config.toml
num_experts = 32
momentum = 0.95
nesterov = true
adamw_weight_decay_other_params = 0
Rows from block 6 of a small class-conditioned image flow-matching model, named by matrix and row number. Rows with one number within an expert belong to one neuron, the router's apart. Each number is 500 + 25 x the weight over its row's rms, rounded and kept within 0 to 999. All counts start at 0. Numbers have three digits each.
Before each expert's rows are labels from the 100 images, of 14848 (inputs lightly noised), where the router gives the expert most weight on average: "top examples" is what is common among them. Only what is clearly more common there than usual is listed. The data: pictures of board games with random positions, seen at a slant. In brackets: how many of the 100.
# router: slot weights (model.blocks.6.mlp.router.weight, 32x160, trained with AdamW), inputs 0-159
# up: expert up (model.blocks.6.mlp.up, 32x32x160), inputs 0-159
# down: expert down (model.blocks.6.mlp.down, 32x160x32, transposed), outputs 0-159

# expert 18
top examples: discs in an upright rack (47)
router.18:491494511509498483490530509477481497554466485518472440503531527497536530484497499460555476524482472516493520531481505531496521490513460482538523465491467523525515493531544546472442492479494484520521483490497522496514521518496552543478492526471500510490510492491506507475521508505495501500520501486512515508485516496526501442483527521533497497466476486512506539462498482458518510501504491451496526508524525529473504485471517475509562514454523554511527521487429489467537515510523463
up.6:492508503450482529471464514540513536486483508478505493519536479487510484507482465456444492483494513469560496497516445499531479494533497484455489500473515499514483460503517482491502530534466486487512488479505473517500527489507491487525450450485459480518529504493496501512515497460506511495520477468518492534525508509509516530443497512507495515464503507461481492545504537498451503446515501454535509489495479500476490479492473557490487502531475459508443472498487482546473539500512454
down.6:469487496495545450521532487466492508486511478503471489493490508481485546462533499505531529468520473511506462485497543484463525481447459531506497511499512502519527488532472493523460521463548463506504480487481482493534471466484508497506529500535506460465449490487530487467539484495501491476516495538523458489506494503461505457546496501485495497531520514508479538503513478523547498519510496495459481510517492499541483471488494504495483493437511520484505491539510559480516484551554519
up.7:478494473557523505504522491510564470483452459501475501493513506524502481482502501497492504498476519468501472479498504497439513511531485513496497494468491507495533511474470537462511492560490457501528525495537519497493482493518508430512466487467489476471483496456497490510498515484557552512493537488502518541550512493488496503543484506478519472525502515474513500469501504485511534508470514498515497485475490447459520525512498508481512465506558479553453490492452515483457513494472477
down.7:465492521487515511550528505467463542552506539499502462489554482482484470506494463532514481485521551509488523519539492484504442508452482508513488514533508536482478513502494480518499484492468530484520462479498491444522546472498524467504504513512484526524498516532502512488515474502491459469536512493497522482501485498513526488466513511512489488473474462525543466553497508507466527496545502490513477522528485504535477447491507547498464520483463514465492488489488529533456526510460515
up.8:489559491497524478483497500526517531500497527509515516490504460499483507509501496511488466546471494529507511508522459523512501502515520497487462543530552462532490485490481497532485480469480503478454488511484530531498457504522430516474516505508483499524503459449449486521428509478478458491511486509482515465447526477486494525510510545465484487475504521538514480510484462543559531507494530488479500499501502528502524488510546527469502493493517496548506480469541463481489497492480510
down.8:474497494513512520548512502512509485478476509491512478511496530496514466486469495493480519508548542467482490520493465502521518472478496469533484492469539466475488466511542549465500550537480522487492497494472454531454538537501516503484465520543524473497498453540509537516523483542508519541492506476523521496507500486526501492508492519522540560516492480468507492524529506485474527516472513497489516490514505466552464514475479489506488511486522459468448520532490489456540543507503461
up.9:512527469512526480506505500454544515497498503474534454513469517500483457469503491514509542464480506463510428491547500514507461503476507461436500496499534473535459490463545514515520538505462484490536493469550466526516495518550494494535521478474517493497476513517478504499496514494500478485507503489508509518516497519524503538487540495505509492530519503522538492477486515553509471498480503577523516518488520533537513482516484543517483492507481483468471513497473472453474489468503494
down.9:513493535478504520499445480550501519544509511513514513484483478490531488505506460500511464533463515520512529476462492511492492538494468555493492521461474480551517523525488520540498453480477495479450498507467543490487492483442517519481489498482479499511501513507487520497546498475495538518482533534469463451475519469499497507487486506497515552491484501541489459479496507441470518479489462485496492471515473454504474503510505506480460510506525470536486529484531503528500527523525444

# expert 14
top examples: digit grid (100)
router.14:517505544473488517497488484496506477510504462513512487486542497535488507473496497530518524492517531465496498502535507513501460462509534463518491500523502508486569452467481480502523527475498462481521499511503490478462469519524497486529489447477472448495507503501485494526454508505465523538512498505507508514483499476463527495497478479500456488505488528522512483487496498455484524459438480465508554527481511520458485522511534511580458460478479512520475523481553515502481501528466481
up.0:496517509560471498520496502533490547504530516498473529538496529507533475518500463495495507482486510436530514516485495501483523489454501496494520520437493464539480514525526512519476503511479481518466519507534508514477513525474468487519499520500482501493486484485521541488507504467517515522487508486509445479539466505482480463434460504484487506464502525450522511456460495515476504504488520492511476498541488469494494491491441522468532530515518470497513534535468527467511478451459540
down.0:441507479467476467475506505453511508489491483514489583521483480481475494478494474474488506509483456512448514523515467528519511506490499496503507515534507540507524514460497546488505471503498500478478465515495526496530484443541517532494469499502498518501509500518526489464497481457505517487529475473532503512438503535505519511523516479551489501479551468492478494513531510423508468514515478567516533455442501495491482493472503488504478474492488520504499496495508512521511494498524536
up.1:508521499561464531519485495485494488480458504510520508506480511496452473499499506476473509523527448474476516573543507490518469535518495521501532480452505494458450446520501520498493491530469509486467521493492497528507512463500535473504521506528487484509481516537528485453523543504476500498493520517482512503468520511488530496494481443484501496467526475486535469498553488519522501517496515455496487540533511467485496492475496518445497482521504563516448514464501527498501517536494515
down.1:447446488500601521477522500508489500552480531471500448530493516480484517494493487493505511513522537499521501467481462494473492488491485496486485455526488511557503552485506529498479520487495520543474510512510509462461443525462486505493501485488508495494494515477507492483507481502538514496515524493495495491545518478511507498467540532506502504519470521519532518510512494531505517527522450540520505502533495541509480479522508475529446498494513509462531491520499446470473539473497464
up.2:476520517486511485493501533532504494496501498516501499495522512568478493503488515472516499526532521492521480549549512493486498487519501496493515488510516516517478447493511519495515477477467511519549498504524510499500506541477498539522457521504467501464539509496505515537458536463503520523571501535486464474505491515545511492535499522476470485547500492478480484512519489497525561544512514471519464489424495505475514533468491515523476502503460461508496487444521482522534472553518484
down.2:525483537577532536536520446512465562482494504469510507512499497468523533520497471515475523495474517482461496468492486484512494524461491516526500518469449500516485519515513455540461515562478516497464496475490507505540528515509478500515516503482507455473493475511495475491547505487490467475479457494526500515493543492471505528492530504482501522471495526466497543491476513521498522501513458503464503489528511531496514495520494520429504540508516493505515451527465512528486505488533487
up.3:479522469508517493544486521512468466486448535492488448534528488471487528478534477458480516515540516504508486491517498470503467550523475512482471467444514517512487477496513508499473539509490519492518458475469505559490508514457497480498520505451526515508481523524477496476530498531535515550526497504506466534528472541512473497495498554482505449511515508468485488492527487557521505478528464516497494514489461508504489499517484493514508496457467486509518540487539491481532468474487538
down.3:534474531524480471458471461512522549491493502503481524497493518490512525501486542533499438501474514518487487551485507531536493476464478501471485505516442492528520512505494442482532492456457456485458511515469473507515538498495521527509459528503489505506476507440491500543490498515503518512493504452493477493517530512544498513515524460500507517474503445471509500506523482474529489479471523494508516528508556481482532514487511511487505451467531517515491486507488502489521511448488449

# expert 2
top examples: digit grid (99)
router.2:473483511486518488528473516498485525518530507515460495488499529517516497469446511502506464497535480473508494497513497533490521544536524462514520480471488523533506539480537561487532513465452488542471485547469511525475482485538482497482499461452458441454515488500476500493485483475517493526483523515484518516541507518476488490556497522546499518513509521539473493498511471489500545529486485487486510494480470533475530497510499510477521525498559516497545522513491480519538465518524471
up.2:484491507551472548500516499441514474476490477490487486500498499485505525486499493501481481524483518506522491529536470483531499533503496455531518467460471540512486491494506496542494504483511456512518473549504451538538515469481486486532495466530554482531488526510466501469502506516529476491483497488460515500518478510496558506497484463498503485465503518548525512493498520490508496475498477579553542507529491496450500494452464517484473463520514469546491486485519497526509518498462491
down.2:523489527490467558455511499470534461474491464536509484496528489524513539526482436506533482499478460450466482491510495500460481497486498534566464512527516494499563542497492539501507493514497452494524513490504516494474472483504489496489500518489487515503492510491528480493490513514519503531520514543486455496515500478528525500550481530506516476501523531494503497525524477510520515557455460491508488489538490498538473491500519479521531555457494512527500481477512519513558482477468490
up.3:493523465528524514490523457516527473506516488521489492470497498467507484482546471502504530451462519461504476473496522508467494492512470529514513505525507491491492508502457498476512486523475511490531510510548504549519452534491498438521532518501519507504475511490503487503519478532501493535544519534498436509504513499507533532470538472506487509534513533457562488464489509494482472501525542493522512545528490461552522521512455533516505483475489494546488478509517532514445503507466487
down.3:509512510480507439496467478496487546520491504520486534474481511498475451522504465516466480520536547465551508545483502512509476511510549492495511505471503509502455485525499500488455535487483518439509444492536464442464528479519531497549500528497502471511570475496482492521525493512462517481548485468502502476495503492468471519491477507487513506501474480536492516509507497501494459480513485483483531453488522520490528496510508529517499495508542496442469506480527508475485539513512506
up.4:501544517511529461518515567496466546512535518491479546496538471527496487495516484457492498450507490486498516504505519503428504536488526500494525531479511490500496503499499460493475495477474516508477487464524517500517569565542479512484466493500509545475500460509486500553469488472487494535496519510510472493496482476476491541479533539472504529501501484484534471513498524487500546521469494484501494502536499497550518521485533509536510518473491507511507454504464528503461466522520486
down.4:479521487471541542497487435500549491503506476488509479540515557482516491512508520503486498522479520537492469492441483531499504517525494484519465515484470513458544522515513500505493503563501463496528524518477523486497501478506448462504497488495522492492495536465489510489481517520519540516527525504507529461514532476470479543502451481468502473498503475486500556457491471471528520508464504468515489528452561502455490511510463493488512470528511457512501521491510476512525488509507529
up.5:491483529504528507515456504527485512454482533501448480508545536518474461461503498484517511526519446500521471535545514442492515499462512519534501523527457462509543467519528524477506518485509494495493541463530476486474493475458479510486450514530476489442514488483495497486494543500487497545500528486498488512510515515491477519540472505518517495522537475493504463499539492485529565518494494485503468453505474490479495483473512483502504513491523511511476538465464500517553510504523490
down.5:516512505508491500493491472469523491538480498500557530494541464487551507482499495500476454506503501510479498469459488514514523503536501494475490507492497479541495469502501504577492461506475498489517474496485492549477490512508509479512536481493515477507499516487484462488504538460492470481463496502460496471468470464461531531507566509499478499486491515461487502451500534528463524473532480512479474573512527544466505520482537496504531480495471497497533479490528505562512499453489509

# expert 1
top examples: discs on a green board (44)
router.1:491531505496503486478527526517513491499493510454508462508501497496508522485514490496472515467447539491558466500459470509487490522511475506460489497484506495468490511482521487489484487461454479519512575499510484498471489478470488515563553493503477458530496473511495538458498474471506513489529510498463463535490483502511499489492557533503529457536527454505500457501492500510486541529496477435506516545481510508562491520511478513491495521465516486489444496489492526521514482505521510
up.6:478562509445549473491494523500470505522484534521462477545470531498477491473474526489534524492482509548509534529481540505483493468489483488541514514486487511497542493483519513532535515504524480530462511553512500540480482506535533520444509467484474501556499537551479488485526507503551527549521523529487490511486507501488532495485481494518503525485492510503506509460444489500524521520503489497475540469462504507462488507485525503488506501462477496465482512477456490526498485504476482
down.6:523486481510516501491506558504502464518476471491463462489550518499511498494477453480506534547535463492505505533503473482509502492501466502443509531518528478513457533523505501483514467517544460485502504550489460482503490507511495495512494462481527537494482504496485494478455519520526514481529497522469482510517474475511484516503504513512533549503498532501483552513490482488527505525456504496509531433524508477476542507527493468503522516512480543441532530528472489509490457559485483
up.7:488512499485488493514464485501540535555478474506498530497533444447485493486513505484503549512510471499514493548433523495494470502510502502519484500514500544478520511515526479513482480511542541495499479518506497555498505499497532542470510507493546499449491543547518513484467533514512484521569473558476540508491484490519540509470488457481520499533513496518518517477465471458493481481521471489504466504462504491484488531489506534528470487508478480500536519474517525484472473486487498
down.7:493493482496511497517534487535452436523507488508492457490508556564500490555508501501521481501490515511532503503551480527469531490482482496523538513539531501500500514503495524479519523489472487551503515492503477501488520521499488524527464486504499499528496483463429461490553481471484514533428565513523500508535506496506501457538505500496473521494524520481482491500485501501522513522489483496473515474559519525486515457526499477511504482491496516494530478547463497493541513514533516
up.8:484517523532475456481532443478481499500511499517480525519459482479489538491488515534517563487481519529461484531488484547539545497483455477486501506510485506460506539522502492482548447475436511493551534457473438497489521494489490547494489518487514518469484514491481519471460533496489485544494492487495474531510490527496504519519522474499494496487484506492481495501502498514453509472470505520546502466554471561483500488507461484508475496491511519525493512506457495501490517506501508
down.8:508545468450524523532479532535523534533478524465497458491501504508498469533503509492480428508513503493549485504487491479490501510473544502499509482512517478531490471475513486515427551510529468485460470535539528498521482504498538452484523503500519487506505511501505520504514484534495498481487559502494520469478550483502499507505479514493481520514513519513494521476483509498519518541518509462425495518498552445527528515491500490472489458516497449491531469488510521489488520506510488
up.9:468519536495550529503471522566473484487473507470477494487529517499479526487489483518508517456498473472530509494495544521449509476519508501533498490484492502495476482504539491501489501479504480550511537467563465566507505526501510507531505456503509544473517509515488494513521490481522522506500536484511497503529515464491532523511515489557475525538550508473506504511496518466496509478526420483477517476501453469509491528473518499494532492479550503488489502452484532538486491498495480
down.9:513486457522434480512532489455524532492526452516528498484482508526496466477520486481487456542518519519525467501498457518552480487481481530480487473495497533509490493487464484497531484502488500479479452533468498484461485433499504498505495549516521469491512500467519488482499548497457465504523492522479502497493469549505483476520474484483525500473487451510472471482462509491497507501527532518476517536495482492457528479542517522548495486505486507511474518523538467467514485512527546